python train.py --dataset="dead-leaves pictures: piles of overlapping shapes" --targets=["size"] --activation="swiglu" --bias="all" --parallel_block=false --num_experts=16 --conv_stem=false --pooling="mean" --eps=1e-08 --one_sided=false --epochs=3.2
Rows from block 3 of a small image embedding model, named by matrix and row number. Rows with one number within an expert belong to one neuron, the router's apart. Each number is 128 + 24 x the weight over its row's rms, rounded and kept within 0 to 255. All counts start at 0.
After each expert's rows are labels from the 100 images, of 14976, where the router gives the expert most weight on average: "strongest on" is what is common among them; "colour at peak" is the nearest of a few named colours to the mean colour under the peak. Only what is clearly more common there than usual is listed. The data: dead-leaves pictures: piles of overlapping shapes. In brackets: how many of the 100.
# router: router (model.blocks.3.mlp.router.weight, 16x320, trained with AdamW), inputs 0-45
# gate: expert gate (model.blocks.3.mlp.gate, 16x80x320), inputs 0-45
# up: expert up (model.blocks.3.mlp.up, 16x80x320), inputs 0-45
# down: expert down (model.blocks.3.mlp.down, 16x320x80, transposed), outputs 0-45

# expert 14
router.14 [149 164 111 177  94 151 124 115 131 118  75 172 156 115 103 148  92 107 141 115 109 106 128  74 160 148 121 136 106 134 104 138 145 103 135 164 151 154  92 140 134 108 101 127 112 102]
gate.27 [128 128 128 128 128 128 128 128 128 128 129 128 128 128 128 128 128 180 128 126 128 128 127 128 128 128 128 128 128 128 128 128 128 128 128 128 128 128 128 128 128 128 128 128 128 128]
up.27 [128 128 128  90 128 128 128 128 128 128 128 128 128 128 128 128 128 128 128 128 164 128 128 128 142 128 172 128 128 128 128 128 128 128 128 128 128 128 128 128 128 128 128 128 128 128]
down.27 [128 128 128 128 128 128 128 128 128 128 182 128 128 128 128 128 128 128 128 128 128 128 128 128 128  21 128 128 128 128 128 128 128 128 128 128 128 128 128 128 128 128  85 128 128 128]
gate.34 [127 138 128 126 126 128 122 129 129 122 127 128 128 128 128 129 130 129 128 176 128 128 167 128 112 128 121 130 128 128 128 126 113 128 126 102 127 128 147 129 125 126 118 146  96 127]
up.34 [114 128 128 128 128 128 128 128 128 126 125 128 128 128 126 128 128 128 128 166 128 128   0 128 126 128 211 128 128 128 128 128 128 128 121 128 128 128 128 128 124 128 128 127 128 128]
down.34 [128 128 128 146 128 128 128 128 128 119 128 128 128 128 104 128 128 128 128 126 128 112 128 128 128 128 127 128 128 128 128  23 128 127 128 128 135 128 128 155 128 128 128 128 128 128]
strongest on: warm (57)
colour at peak: brown (65)

# expert 3
router.3 [136  79 149 170 185 123 160 111 111 129 121  86 135 103 112 131 137 120 110 152 132 118 105  84 107 145  86 145 136 140 103 113 134 141 166 122 119 109 116 160  98 143 121 106 147 111]
gate.16 [128 125 133 128 128 128 128 128 128 128 128 155 127 128 128 128 166 129 128 128 128 127 239 128 164 128 125 131 131 128 128 162 126 114 128 128 128 129 148 128 127 126 128 128 125 123]
up.16 [128 129 122 132 103 128 160 128 128 117 128 129 134 130 128 128 110 128 148 158 136 133   0 130  58  98 146 125 127 128 128  78 133 145 128 135 129 127 128 128 132 131 128 136 130 130]
down.16 [128 128  54 128 128 128 128 128 128 128 131 128 128 128 128 128 128 128 128 140 128 128 134 128 129 128 133 128 128 128 128 129 129 128 127 128 128 128 128 128 128  97 128 128 128 128]
gate.21 [128 128 128 128 128 128 128 128 128 128 128 128 128 128 128 128   0 128 128 128 128 128 128 128 118 128 128 128 128 128 128 128 128 128 128 128 128 128 128 128 128 128 128 128 128 128]
up.21 [128 128 128 128 128 128 128 128 128 128 128 128 128 128 128 128  69 128 128 127 128 128 128 128 130 128 128 128 128 128 128 128 127 128 128 128 128 128 128 128 128 128 128 128 128 128]
down.21 [128 128 128 128 128 128 128 128 128 128 127 128 128  31 128 128 129 128 128 127 128 128 128 128  42 128 128 128 128 128 128 128 128 128 128 128 128 128 128 128 128 128 128 128 128 128]
strongest on: earthy (82); mixed sizes (66)
colour at peak: grey (66)

# expert 2
router.2 [118 123 106 174 132 148 124 113 139 116  77 162 142 100 107 164 103  92 137 126  85  70  98  94 164 157 125 141 107 144 135 162 162 111 146 186 117 122  80 152 113  98 105 117 124 115]
gate.10 [128 128 128 128 128 128 128 128 141 128 128 128 128 128 128 128 128 128 128 128 128 128 128 128 128 128 128 128 128 128 128 128 128 128 128 128 128 128 128 128 128 128 128 128 128 128]
up.10 [128 128 128 128 128 128 128 128 128 128 128 128 128 128 128 128 128 128 128 128 128 128 128 128 128 128 128 128 128 128 128 128 128 128 128 128 128 128 128 128 128 128 128 128 128 128]
down.10 [128 128 128 128 128 128 128 128 128 128 128 128 128 128 128 128 128 128 128 128 128 128 128 128 128 128 139 128 128 128 165 128 128 128 128 128 128 128 128 128 128 128 128 128 128 128]
gate.23 [128 128 128 128 128 128 128 128 128 128 128 128 128 128 128 128 128 128 128 128 128 128   0 128 170 128 128 128 128 128 128 128 128 128 128 128 128 128 128 128 128 128 128 128 128 128]
up.23 [128 128 128 128 128 128 128 128 128 128 128 128 128 128 128 128 128 128 128 128 128 128 133 128 128 128 128 128 128 128 128 128 128 128 128 128 128 128 128 128 128 128 128 128 128 128]
down.23 [128 128 128 128 128 128 128 128 128 128 128 128 128 128 128 128 128 128 128 128 128 128 128 128 128 128 128 128 128 128 128 128 128 128 128 128 128 128 128 128 197 128 128 128 128 128]
strongest on: grey (87); mixed sizes (69)
colour at peak: black (29)

# expert 0
router.0 [151 137 133 174 116 144 115 147 125 119  83 163 139  88 141 164  99 115 130 123 104  94 112 119 148 149 100 159 125 164  87 118 111 134 149 145 113 135  81 113 161  73 104 112  77 103]
gate.10 [129 128 128 128 128 128 128 128 129 127 127 128 128 128 129 128 255 126 127 122 126 128  55 128 130 128 255 128 128 128 128 128 127 127 128 128 128 128 128 128 128 128 128 128 130 130]
up.10 [128 128 128 128 128 128 128 128 128 128 128 128 128 128 128 128  35 128 128 127 128 128 128 128 129 128   0 128 128 128 128 128 128 128 128 128 128 128 128 128 128 128 128 128 128 128]
down.10 [128 128 128 127 128 128 128 128 128 128 115 129 128 128 128 128 126 126 128 130 128 128 131 128 125 128 127 128 128 128 128 129 128 128 128 128 128 128 128 128 129 128 128 128 128 128]
gate.14 [128 128 128 128 128 128 128 128 128 127 128 128 128 128 128 128 127 128 128 128 128 128 128 128 129 128 128 128 128 128 128 128 129 128 128 128 128 128 128 128 128 128 128 128 128 128]
up.14 [128 128 128 128 128 128 128 128 128 128 128 128 128 128 128 128 127 128 128 129 128 128 128 128 134 128 128 128 128 128 128 128 128 128 128 128 128 128 128 128 128 128 128 128 128 128]
down.14 [128 128 128 128 128 128 128 128 128 128 128 128 128 128 128 128 128 128 128 128 128 128 128 128 128 128 128 128 128 128 128 128 128 128 128 128 128 128 128 128 128 128 128 128 128 128]
strongest on: mixed sizes (73); warm (65)
colour at peak: brown (71)

# expert 7
router.7 [123 142 115 170 103 146 120 137 143 120  87 174 131 128 117 149 122 103 133 157 123  88  95  82 179 162 134 137  94 112 121 172 139 143 100 169 103 144 119 146 121  86 119 103 111 104]
gate.1 [128 128 128  69 128 128 128 128 128 128 128 128 128 128 128 128 144 128 128 123 131 128 160 128 173 128 128 128 128 128 128 128 129 128 128 128 128 128 128 128 128 128 128 128 128 128]
up.1 [128 128 128 130 128 128 128 128 128 128 128 128 128 128 128 128  78 128 128 133 128 171 129 128 129 128 149 128 128 128 128 128 126 128 131 128 128 128 128 128 128 128 114 128 128 128]
down.1 [128 127 128 128 129 180 128 128 128 128 123 128 128 128 128 136 128 149 128  55 128  78 127 127 127 128 128 128 128 128 128 128 129 128 128 128 113 128 128 128 119 126 128 125 128 128]
gate.9 [129 127 128 128 128 128 128 128 141 167 128 129 128 147 144 128 129 128 128 128 128 128 138 155 131 128 128 128 128 128 128 128   0 127 128 107 128 190 128 128 128 128 128 128 128 128]
up.9 [128 128 128 128 128 128 128 128 128 128 129 128 128 255 128 128 152 128 128 127 128 128 129 128 128 128 128 128 128 128 128 123  54 128 128  84 128 138 128 128 128 128 106 128 142 128]
down.9 [172 128 128  93 128 102 128 129 128 128 230  76 128 128 128 127 127 128 128 128 128 172 113 128 143 128 147 128 151 128 156 128 129 128 128 128 127 128 128 128 130 128 129 128 153 128]
strongest on: dark (75); mixed sizes (61)
colour at peak: black (57)

# expert 6
router.6 [139 125 104 171 131 149 157 137 146 111  59 176 149 113 104 118 107  96 122 109 122  66 118  67 142 146 114 128 146 137 106 154 144  93 168 195 103 145  84 150 124  77 117 134  83  92]
gate.4 [128 128 128 128 128 128 128 128 128 128 128 128 128 128 128 128 128 128 128 128 128 128 128 128   0 128 128 128 128 128 128 128 128 128 128 128 128 128 128 128 128 128 128 128 128 128]
up.4 [128 128 128 128 128 128 128 128 128 128 128 128 128 128 128 128 128 128 128 128 128 128 128 128 128 128 128 128 128 128 128 128 128 128 128 128 128 128 128 128 128 128 128 128 128 128]
down.4 [128 128 128 128 128 128 128 128 128 128 128 128 128 128 128 128 128 128 128 128 128 128 128 128 128 128 128 128 128 128 128 128 128 128 128  11 128 128 128 128 128 128 128 128 128 128]
gate.24 [129 129 128 129 128 125 128 127 128 129 128 126 129 128 128 128 127 127 129 128 128 128 131 132 129 128 126 128 128 128 125  94 128 129 129 128 129 128 129 128 128 128 128 128 128 128]
up.24 [128 128 128 128 128 128 128 128 127 128 128 128 128 128 128 128   0 128 128   0 128 128 130 128 131 128 129 128 128 128 128 128 128 128 128 128 128 128 128 128 128 128 128 128 128 128]
down.24 [128 128 132 128 128 128 128 128 128 128 128 128 128 128 128 128 128 128 128   0 128 128 128 128 128 128 128 128 128 128 127 128 128 128 128  43 128 128 128 128 128 128 128 128 128 128]
strongest on: pastel (85)
colour at peak: pink (67)

# expert 10
router.10 [146 100 118 168 171 159 172 121 138 165  99 126 128 107 111 127 154 142 147 116 127  90 112  76 128 131 124 157 116 164 112 145 146 102 147 148 133 121  91 151  80 128 130 123 110 121]
gate.6 [128 128 128 128 128 128 128 128 128  30 128 128 154 128 128 128 128 128 128 148 128 128 128 128 128 128 128 128 128 128 128 128 128 128 128 128 128 128 127 128 128 128 128 128 137 203]
up.6 [128 128 128 128 128 128 128 128 128 129 128 128 128 128 128 128 128 128 128 128 128 128 133 128   0 128 128 128 128 128 128 128 122 128 128 128 128 128 128 128 128 128 128 128 128 128]
down.6 [128 128 128 128 128 128 128 128 128 174 148 128 128 128 128 128 128 128 128  96 128 128 159 128 243 128 128 128 128 128 128 128 128 128 128 128 128 128 128 128 128  40 128 128 128 128]
gate.7 [127 128 127 128 128 177 128 128 128 129 128 129 128 128 128 128 129 133 130 135 128 129 129 128 125 128 125 128 124 128 128 128 128 128 127 128 128 128 128 128 128 128 223 128 126 127]
up.7 [128 128 128 128 128 128 128 196 128 128 130 128 128 128 128 128 119 127 128 127 128 128 127 129 129 128 128 128 128 128 128 128 128 128 128 128 128 128 128 128 128 128   0 128 128 128]
down.7 [128 128 128 217 128 128  53 128 128 128 128 128 128 128 128 128 128 128 128 133 128 163 128 128 128 128 128 128 128 128  58 128 128 128 128 128 128 128 128 128 131 128 128 128 128 129]
strongest on: pastel (85)
colour at peak: pink (49)

# expert 12
router.12 [128 140 132 155 127 137 130 131 126 119  89 165 133 125 108 112 115  83 145 136 120  93  94 100 133 128 154 143 128 136 135 176 146 136 124 175  72 128 108 162 122 106 138 105 117  92]
gate.0 [127 128 128 111 128 128 129 128 127 167 130 127 128 128 128 129 157 129 128 130 128 129 166 128  79 128 128 127 128 128 128 101 126 128 137 127 128 137 128 128 129 128 128 128 116 128]
up.0 [128 128 128 128 128 128 128 128 128  40 128 128 128 128 128 128 121 128 128 133 128 128   0 128 101 128 127 128 128 128 128 128 128 128 127 128 128 128 128 128 128 191 128 128 129 128]
down.0 [128 128 128 128 128 128 128 128 115 128  93 128 128 128 128 128 215 128 128 128 128 119 128 128 128 128 128 128 128 128 128 128 128 128 128 172 128 128 147 128 128 128 128 128 128 128]
gate.15 [116 128 113 128 128 120 113 148 128  62 154  84 114 143 141 128 128 139 128 146 128 153 180 158 127 128 128 128 128 128 128 126 130 135  85 128 128 158 148 128 128 127 128 127 128 128]
up.15 [123 126 128 128 129 127 128 128 128 128 134 126 128 128 131 134 129 128 128 255 128 177 128 128 128 128 141 129 128 128 100 110 129 129 129 128  69 119 129 128 139 128 117 127 128 127]
down.15 [125 128 128 127 128 128 128 130 132 128 126 142 128 128 129 128 132 128 128 132 127 129 129 128 178 128 128 128 119 255 128 128 129 128 134 128 129 129  93 128 128 228 123 127 128 128]
strongest on: dark (86)
colour at peak: black (81)

# expert 4
router.4 [141 154 145 170 133 147 121 123 109 111  90 172 137 127 120 120 123  90 100  89  95  74 121  71 142 136 103 122 156 143 103 147 112 105 168 144  96 138  80 125 108 106 135 189 135 146]
gate.13 [128 128 128 128 128 128 128 128 128 135 128 129 128 128 128 128 128 128 255  98 128 128 129 128 128 128 128 128 128 128 128 128 128 128 128 128 128 128 128 128 128 128 128 128 128 128]
up.13 [128 128 128 128 128 128 128 128 128 128 128 128 128 128 128 128 128 128 128 255 128 128 127 128 136 128 128 128 128 128 128 128 128 128 128 128 128 128 128 128 128 128 128 128 128 128]
down.13 [128 128 128 128 128 128 128 128 128 128 128 128 128 128 128 128 128 128 128 128 128 128 128 128  92 128 121 128 128 128 128 128 128 128 128 128 128 128 128 128 128 128 128 128 128 128]
gate.16 [128 128 128 128 128 128 128 128 128 128 128 128 128 128 128 128 128 128 128 128 128 128 128 128 128 128 128 128 128 128 128 128 128 128 128 128 128 128 128 128 214 128 128 128 128 128]
up.16 [128 128 128 128 128 128 128 128 128 128 128 128 128 128 128 128 128 128 128 128 128 128 128 128 128 128 128 128 128 128 128 128 128 128 128 128 128 128 128 128 128 128 128 128 128 128]
down.16 [128 128 128 128 128 128 128 128 128 128 128 128 128 128 128 128 128 128 128 128 128 128 128 128 128 128 128 128 128 128 128 128 128 128 128 128 128 128 128 128 128 128 128 128 128 128]
strongest on: cool (90); mixed sizes (67)
colour at peak: blue (66)

# expert 8
router.8 [161  96 111  87 165  84 142 123 113 171 137 108 144  89 154 117 195 171 125 137 116 122 165 131 152 126  89 146  96 154 103  76 127 148 104 102 135 129 148 107 137 157 100 124 124 132]
gate.0 [127 133 147 163 129 128 127 127 125 130  48 128 127 127 129 133 155 114 132 110 114 136 204 128 255 135 134 137 134 128 130 134  78 128 128 157 128 123 130 128 141 123 127 133 106 150]
up.0 [128 128 126 118 128 128 128 129 132 116 236 128 131 131 128 122 127 149 123 133 137  71   0 103  44 124 136 128 123 129 128 129 172 130 127  89 128 132 128 128 124 133 132 128 142 128]
down.0 [120 128 128 210 129  68 123 126 123  40  78 107 128 131 129 129 127 146 118 117 130 122 134 133 127 125 130 129 129 128 132 128 149 130 135 125 128 128 148 128 118 109 122 137 120 104]
gate.8 [128 128 128 128 128 128 128 128 128 128 128 128 128 128 128 128 128 128 128 128 128 128 128 128 128 128 128 128 128 128 128 128 128 128 128 128 128 128 128 128 128 128 128 128 128 128]
up.8 [128 128 128 128 128 128 128 128 128 128 128 128 128 128 128 128 128 128 128 128 128 128 128 128 128 128 128 128 128 128 128 128 128 128 128 128 128 128 128 128 128 128 128 128 128 128]
down.8 [128 128 128 128 128 128 128 128 128 128 128 128 128 128 128 128 128 128 128 128 128 128 128 128 128 128 128 128 128 128 128 128 128 128 128 128 128 128 128 128 128 128 128 128 128 128]
strongest on: large pieces (64); vivid (60)
colour at peak: yellow (41)

# expert 15
router.15 [128 149 152 153 140 137 121 114 153 100 170 159 115 112 130 179  77  92 121 157 106 135 102  96  70 145 147 149 147 161 105 128  97  94 149 129 145 152 100 125 140  94 150 141 120 121]
gate.7 [128 128 128 128 128 128 128 128 128 128 128 128 128 128 128 128 128 128 234 128 128 128 128 128 128 128 128 128 128 128 128 128 128 128 128 128 128 128 128 128   0 128 128 128 128 128]
up.7 [255 128 128 128 128 128 128 128 128 128 128 128 128 128 128 128 128 128 128 128 128 128 128 128 128 128 128 128 128   0 128 128 128 128 128 128 128 128 128 128 128 128 128 128 128 128]
down.7 [  0 128 128 128 128 128 128 128 128 128 128 128 128 128 128 128 128 128 128 128 128 128 128 128 128 128 128 128 128 128 128 128 128 128 128 128 128 128 128 128 128 128 128 128 128 128]
gate.11 [129 128 128 126 127 128 139 103 132 106 144 129 123 128 128 135 129 117 132  86 128 130 142 137 128 128 255 126 121 126 128 126 108 123 124 121 128 146 128 125 132 151  86 130  99 129]
up.11 [123 127 122 130 129 128 125 149 132 108 128 128 134 128 138 128 125 129 128 128 126 124 128 128 128 128 125 128 128 191  25 128 128 128 129 130 128 114 128 128 128 112 127 128 143 127]
down.11 [117 128 128 137 133 131 121 126 128 138 132 128 128 129 123 129 128 123 136 161 131 137 112 115 142 128 126 117 140 128 129 143 123 128  39 136 128 128 128 128 140 134 133 128 115 128]
strongest on: vivid (75)
colour at peak: purple (51); red (41)

# expert 13
router.13 [130 143  79 163 108 155 136 144 156 158  96 185 165 159 109 129 158 120 138 120 130 113 153 103 153 131 139 120  98 124 123 142 149 169 151 184 107 128 137 143 152 113  93 144  73 120]
gate.17 [127 129 129 128 125 185 128  96 128 104 127 130 128 128 128 128 112 143 128 167 128 128 163 120 129 177 124 124 128 128 128 129 232 128 127 115 114 136 128 128 128 127 128 117 130 127]
up.17 [160 112 127 128 128  40 127 151 128 128 128 128 128 103 128 128 139 128 128  38 123 127 125 150 127 104 132 128 128 128 128 127  62 128 128 136 128 122 131 128 128 128 128 128 125 127]
down.17 [128 128 128 125 127 167 128 128 128 128 126 174 128 128 128 128 122 128 106 102 128 128  60 128 140 128  95 128 128 128 128 128 129 128 128 128 222 128 109 128 127 124 112 128 123 172]
gate.39 [128 127 128 128 128 128 128 128 128 124 128 128 128 128 128 148 128 128 128 128 142 128 111  79 128 128 128 128 128 129 128 128 128 128 128 128 127 128 128 128 128 128 128 128 128 128]
up.39 [128 128   0 128 128 128 128 128 128 139 128 128 128 128 128 128 129 129 128 125 128 128 128 128 128 128 129 128 129 128 128 128 129 127 128 128 128 128 128 128 128 128 128 128 128 128]
down.39 [151 128 128 128 128 128 128 128 128 112 128 128 128 128 128 128 128 128 128 128 128 128 128 158 128 128 125 128 128 128 128 128 128 128 128 128 128 128 128 128 128 128 128 128 128 128]
strongest on: grey (99)
colour at peak: grey (68); pink (26)

# expert 11
router.11 [112 104 163 168 138 150 129 124 119 125 102 143 110 132  98  96 106 116 143  74 146 127 112 142 144 146 164 138 125 116 141 173 155 117 121 132 126 148 113 153 122  88 116  93 124 113]
gate.0 [146 126 215 128 126 117 139 132 130 143 107 116  81 128 128 124 129 131 125 120 128 136 124 165 135 136 110 100 128 129  69 104 121 101 126 116 131 128 131 138 157 117 126 128 135 137]
up.0 [144  87 247 123 128 123 128 164 126 139 120 117  76 123 100 108 133 151 129  26 128 128 101 174 135 127 132 117 128 120 117 110 127 112 131 117 105 122 134 138 127 113 129 121 131 129]
down.0 [123 127 255 136 145 137 128 128 132 146 134 129 124 140 130 129 125 160 123 128 128 165 121 134  99 106  85 128 113 127 128 169 142 206 142 130 176 126 123 130 131  79 128 139 182 138]
gate.2 [128 128 103 128 128 128 128 128 128 128 128 128 128 128 128   0 128 128 247 128 128 162 128 128 128 128 128 128 128 128 128 128 128 128 128 134 176 128 128 128 128 129 128 128 128 128]
up.2 [128 128   3 128 128 128 128 128 128 128   0 128 128 128 128   0 128 128 132 128 128 128 128 128 128 128 128 128 128 128 128 128 128 128 128 128 128 128 128 128 128 176 194 128 128  78]
down.2 [128 128 128 128  80 128 128 201 128 128 120 128 128 128 128 148 128 128 128 129  69 128 128 128 167 128 128 128 222 128 128 104 128 128 156 109 128  68 128 128 128 128 128 182 128 128]
strongest on: large pieces (100); dark (68)
colour at peak: black (80)

# expert 5
router.5 [149 120 112 120 108 108 113 139  86 138 121 121 137 100 118 121 147  95 151  90 106 103 129  82 121  99 104 146 148 130 123 142 139 106 159 140 121  91 123 147  95 141 134 172 166 150]
gate.2 [128 127 143 128 128 128 128 142 126 145 117 128 125 127 127 128 134 128 129 111 128 128 128 128 124 128 128 127 128 128 128 128 147 128 127 128 128 131 128 124 125 128 128 128 128 128]
up.2 [128 128 128 128 128 129 128 128 128 120 128 128 128 130 128 128 111 128 128 117 128 128 112 126 129 128 140 129 128 129 128 128 130 128 126 128 128 128 128 132 127 128 127 128 128 127]
down.2 [128 128 128 128 128 128 128 128 128 128 128 128 128 154 128 128 128 128 128 255 128 128 128 128 128 128 128 128 128 128 128 141 255 128 128 128 128 128 128 128 128 128 128 128 174 128]
gate.14 [122 128 144 122 128 126 128 128 196 100 133 128 128 128 128 128 126 128 129 137 130 111 126 128  60 128 128 128 128 128 128 129 128 128 128 127 128 127 128 128 128 128 129 126 130 128]
up.14 [128 128 169 128 128 128 128 128 143 127  20 129 128 128 128 127 126 128 128 126 128  46 132 128 128 129 128 126 153 128 128 126 188 128 128 125 128 138 128 128 128 127 128 128  93 128]
down.14 [107 128 133 124 128 128 128 128 127 126 130 123 128 146 128 128 187 158 105 122 129 128  60 128 131 129 123 134 213 128 100 128 119 109 141 128 130 126 128 128 128 136 127 128 114 131]
strongest on: cool (80)
colour at peak: cyan (84)